config = dict(
    arch='unet',
    model='class-conditioned spectrogram diffusion model',
    dataset='struck, bounced, scraped and rolled objects made by modal synthesis',
    train_examples=78125,
    n_mels=64,
    hop_length=160,
    input='log_mel',
    spec_augment=False,
    win_length=400,
    conditioning='class',
    objective='edm',
    cond_dim=256,
    targets=['size'],
    num_classes=3,
    cond_dropout=0.1,
    norm='groupnorm',
    activation='elu',
    weight_standardization=True,
    pixel_unshuffle=2,
    widths=[64, 64, 128],
    blocks_per_level=2,
    scale_shift_norm=False,
    attention=False,
    upsampling='pixel_shuffle',
    init='small_normal',
    residual_init='zero_last',
    optimizer='muon',
    muon_scale='original',
    lr=0.017,
    momentum=0.95,
    nesterov=True,
    orthogonalizer='newton_schulz_5',
    adamw_lr_other_params=0.00099,
    steps=6900,
    batch_size=128,
    epochs=11.3,
    lr_schedule='cosine',
    final_lr_fraction=0,
    warmup_steps=340,
    weight_decay=0.02,
    adamw_weight_decay_other_params=0.01,
)
Rows from block 4 of a small class-conditioned spectrogram diffusion model, named by matrix and row number. Rows with one number belong to one channel. Each number is 500 + 40 x the weight over its row's rms, rounded and kept within 0 to 999. All counts start at 0. Numbers have three digits each.
After each channel's rows are labels from the 100 clips, of 14976 (inputs lightly noised), where the channel reaches its highest value: "strongest on" is what is common among them. Only what is clearly more common there than usual is listed. The data: struck, bounced, scraped and rolled objects made by modal synthesis. In brackets: how many of the 100.
# convs0: first 3x3 conv (model.mid.0.convs.0.weight, 128x128x3x3, standardized in use, each kernel summed), inputs 86-127
# convs1: second 3x3 conv (model.mid.0.convs.1.weight, 128x128x3x3, standardized in use, transposed, each kernel summed), outputs 86-127

convs0.112:444430467474462534481527426511524545519507521402562457482476560511498524485511512514491486474518498525528551550481554493535511
convs1.112:483520472469498425568504472473454477530504519523454532456454418456517584512474493509539528524512485483500442411464479436490556
strongest on: hard striker (78); one hit (75)

convs0.100:532494467483546496477549461549496505532492484543520547470515455482541554443528486476551412491455457426649520537419469452499460
convs1.100:480442513469455539458469587531499541471497530551418557533492545488424472414477532425491491507558433501538495456474472508522518
strongest on: hard striker (79); rolling (56); action: scraping (40)

convs0.87:403540458521600388497506519515490495437458501482505484463515501515485518444437548474505501526462516489512514533557505523529445
convs1.87:541437516509503577519476482445547510430492545450481493561462464542501457465447529464536476499435512436395492439469490532545436
strongest on: one hit (79); clamped rod (46)

convs0.8:452521418509474435547491504499512541542489443465593510468508488479476545484467517511487506537522581456505579488530526470491543
convs1.8:524504500445451509506488532577428477514445574529513521481503511495440518484405479552451468523551498439522477490466475470472490
strongest on: one hit (65); pink noise (55)

convs0.11:450468500525505534457448464468504474491548463487583497516551451546550484484520482434485500517474422512575489505469504532502451
convs1.11:471510523573522409502501510441491529538478427536607491509534494499521520561555491504529512511500436538437473508517510465523572
strongest on: large (73); one hit (67)

convs0.4:475544541555540570534438479467524482514494481509436532501604480556511506424510474480552487486483431430527455550445439536454366
convs1.4:572511537479530491438565532438509538458445449460512467528566482531484483431410464547484480480520408497471421516505370504510544
strongest on: medium (60); rubber-like damping (36); muffled (low-pass) (31)

convs0.95:442540486469468502520474480478495512499556559473550522517494477471522532533574487444523456466504463471486437477478465414514506
convs1.95:541503484581476554456460462571470391448509483405476561502500475496483439455527504503500461533529517543456485503536577479566456
strongest on: wood-like damping (47); membrane (41); action: scraping (41)

convs0.37:535455525424480408529499524504482484487510455508503553529510473499427439501532418505504459529565543421440505507492515515474464
convs1.37:562524514525487461449462426546556545502497503493483519539471505516448488494531433539442479451576489494438495522432505488427505
strongest on: thin (high-pass) (77); action: one hit (48); white noise (37)

convs0.70:496483459509537534464470463442550579450590482488493520505491513484484462566544493458559489511497499416572490543395484454522496
convs1.70:523540437518496502533473536491512436516494554465520541457439514533579455546572503469515459488467533484493520495508498548529516
strongest on: striker: soft (77); scraping (71); membrane (48)

convs0.36:521476543464513480440501446496534486533555557535465475518532451503557571529508530490550477489520477523495407488608494579547499
convs1.36:450463429526432441512502522500517537495544487539463512541482577489450452526544499503465483440583522530542515488497500571525503
strongest on: steel-like damping (73); membrane (37)

convs0.55:522549522499444470501531575518505502507486460524495543495495457542551575541527509494416462399524471494526611510491496494526472
convs1.55:514540544513532530428489463522548465480529565542510422526512492513539473509483532516498429533492455487551473442484473569536454
strongest on: repeated hits (53); rubber-like damping (46)

convs0.6:483532446509527534495472552506513500501518561565486506462538460490499575470500498543586536498557472443513538497584468495509507
convs1.6:519481429521448468515506561542526575487431476488488500539600526477492458544454504544482549430562520499516456536460457468504459
strongest on: large (73); scraping (46); membrane (45)

convs0.27:557476509505586635528486494522551547590528530586463492492552570514511522536536407523485480500517518470541521492562530443505489
convs1.27:477519535516538560433505477480470519483504463500529527586523473520550497430500523526550473483471467484466506515508506498518551
strongest on: quiet level (67); action: repeated hits (47); mains hum (36)

convs0.62:524532503494462509501585498478464541491527513521470515458466491570508566561496519540507423426499480496567539574502506497491520
convs1.62:460607543528484465468416484584446493541498530531543452494516519479457401489528464514536446535500495533531459457487526483535482
strongest on: bouncing (92); rubber-like damping (53)

convs0.47:499456500466476438485471451409470489543520527532533441494499590497552486587520530516504538470486467469510547537534519549515531
convs1.47:490433468556538536544533524493473491500489532463502521537422470522530538567487531464524507495457562521487515518473536530514538
strongest on: striker: soft (85); quiet level (67); mains hum (38)

convs0.115:478502406489500518469488535511553495500501393507526524461518529530427476557485425503502530557495492542538610592509573585500492
convs1.115:514536513484495482524475510445417513521482512528473541501492528498519514468493474463487559479468537513526484495545548510477441
strongest on: membrane (43); rubber-like damping (36); clipping (26); text has "clipped" (26)

convs0.82:441515539512495503517526523552484493525572464519414505480485441491504486520513555525486465574536557516496502497473503492513538
convs1.82:509498418527495530561469573485514536595527453482430477538485515468560493548508487479456461570555520483503430499485493498431490
strongest on: striker: soft (75); repeated hits (46)

convs0.24:525437449554496573474498480491493510569527553579509484507496493453543450503537580484466536523608504539501489522504532455530569
convs1.24:494468538454549577485508459508479519471520448522453458554521493493494555397497492468432511631518464491540549561512521467530540
strongest on: steel-like damping (42)

convs0.78:489534531504516509443523481423464431495542556454525479514487465456503420535470531453532557512494517454476473507532521522492534
convs1.78:536545462515513540529492489452518497516556523490472435459402496504587460561572516492543480484475526484479543516462542486464503
strongest on: striker: soft (78); scraping (43)

convs0.116:508490489521528399567561492513509472502486529528508472539512533578445510530451484534467489551477469499514495471491516477523526
convs1.116:502493541495491548397465573543509547555501509526538396543546591437468488513471515457541467487490402503475484458442472502566498
strongest on: string (32); clipping (26); text has "clipped" (26)

convs0.121:535547444494570395522511442526519504452526486455496555544506553590486345503469537501430515570497511539463485460464462480490461
convs1.121:521532458530452553405487527513532494505576432500463467480495544475507516414460501477489492486505420475484499503502491477496445
strongest on: rubber-like damping (59)

convs0.16:467509468525525552559534600586533560528495524557470505525549565466576481533516459469498450547537452466445571554513499447494505
convs1.16:531433488450515514482538502505485534517489422544539474553559478453523534455482521483505467469520467525517480510565509407529527
strongest on: steel-like damping (58); pink noise (47)

convs0.41:487466549491441481490524496513503475460473484434517470482506421494483468546520535479512495472551497468453529539560518484468465
convs1.41:504442508473524506482423548570508536486491562458442502506510526472424527483524540523514509538477520520488525494457475522459522
strongest on: square plate (29)

convs0.106:553497539553490531485546528490533534498466433526497563472541442511526521477522448499498583486537538525462540538444523475461476
convs1.106:474492562486558486492515544492560512422509507513446426501484509533411494517482472543492551490484495550487509466490473481481566
strongest on: large (64); bouncing (41)

convs0.21:487533543525600581509484513510428535526386543485462459444502492437546501517471409543529472487535493524555477546436470498522486
convs1.21:474453501490483547490568511514459597582516488543504472505580537469470493479463534530452528545499533561521432497499446477468483
strongest on: steel-like damping (53); repeated hits (49)

convs0.46:490460496596486473478478447484538495498560508515505444544509473549498440463546503415523434503536480473465420458498489560500549
convs1.46:431528414478451472565560544457484453558557454539545575474481506457433500470497485481548527497527554462532560482568536536463472
strongest on: repeated hits (49); bouncing (47)

convs0.12:514476574494527472511474489540482481551553469490555519492493473456557447531497499447563515422471495514518540527458504519503482
convs1.12:505547481477458436449527480519507556411432459506465507503624440505467461474457477488555509417493492467492528513526441444545523
strongest on: membrane (92); large (87); one hit (46)

convs0.99:472576472529528507500467487501463496476426462480547483472587481520529469553454450482481500493536531549590582509499515537510484
convs1.99:445504503496478544439584553536436556519531514560487472491544499451492429497464482467461495554544433596539511480475544518507492
strongest on: steel-like damping (85)

convs0.48:509448480493515535541526462533552468543547511459554423469457495459483581542450485444513466485474536554486463492435555513431557
convs1.48:403468484517515449569522454484551517523534430568438458506465447485478515506517543551561500569448498532470460499481558492494514
strongest on: medium (84); bar (45); ring (38)

convs0.49:548483595513495489508500517509468492523519467507497473485559448500621596543564475477472478463493468549570492499467516534491590
convs1.49:498559583407447496497484455507484503528516472582496458503511535553547522545558440483514543581465453540513573460527521461442488
strongest on: rubber-like damping (53); reverberation (52); text has "reverberant" (52); text has "room" (52)

convs0.94:518533415509480537520469494487492502550561582526524501529536502534479498452532506479426442498543485519528492498510533458538531
convs1.94:495448523499600383482489461485490482495525442411515562551492456482513512454509564459536481522466482456502536540443509496555504
strongest on: steel-like damping (74); repeated hits (48)

convs0.126:540499534515491475513476510532597443517528467480557436491487483360455611523554484590441477484503441448515478450500560476416469
convs1.126:503458559568547486520525542535514527517494487462529485460521509628499567581485426477493495467419456519481417510517556544500530
strongest on: striker: soft (83); scraping (46)

convs0.103:513481527586523505482617543568536564494520507543512509575476506514491472524564473446464523527533535433401529440470488452482517
convs1.103:473551498451488464494440506564559508563450436460529446483482484520519496503566479464499510569401513496493504532502543500503474
strongest on: membrane (60)

convs0.43:469493483468485565534486412450534513542533535522530470492528501499544507459499504455541454494500414489458474540529443438472528
convs1.43:432523411499436432524521547504491566484386496501604514423523527523512501546544453570584544466450476497525523503511497494475508
strongest on: membrane (65); steel-like damping (57)

convs0.68:490511509513501480541427486493464528475552492500461467412510513496453536457459496550597493485504548474585523519501530527536528
convs1.68:494441453512501499530532553488431494461501535514500482510474578482501436489477485469468551483491546539514438465479531528571477
strongest on: bouncing (52); steel-like damping (47); material: glass (36)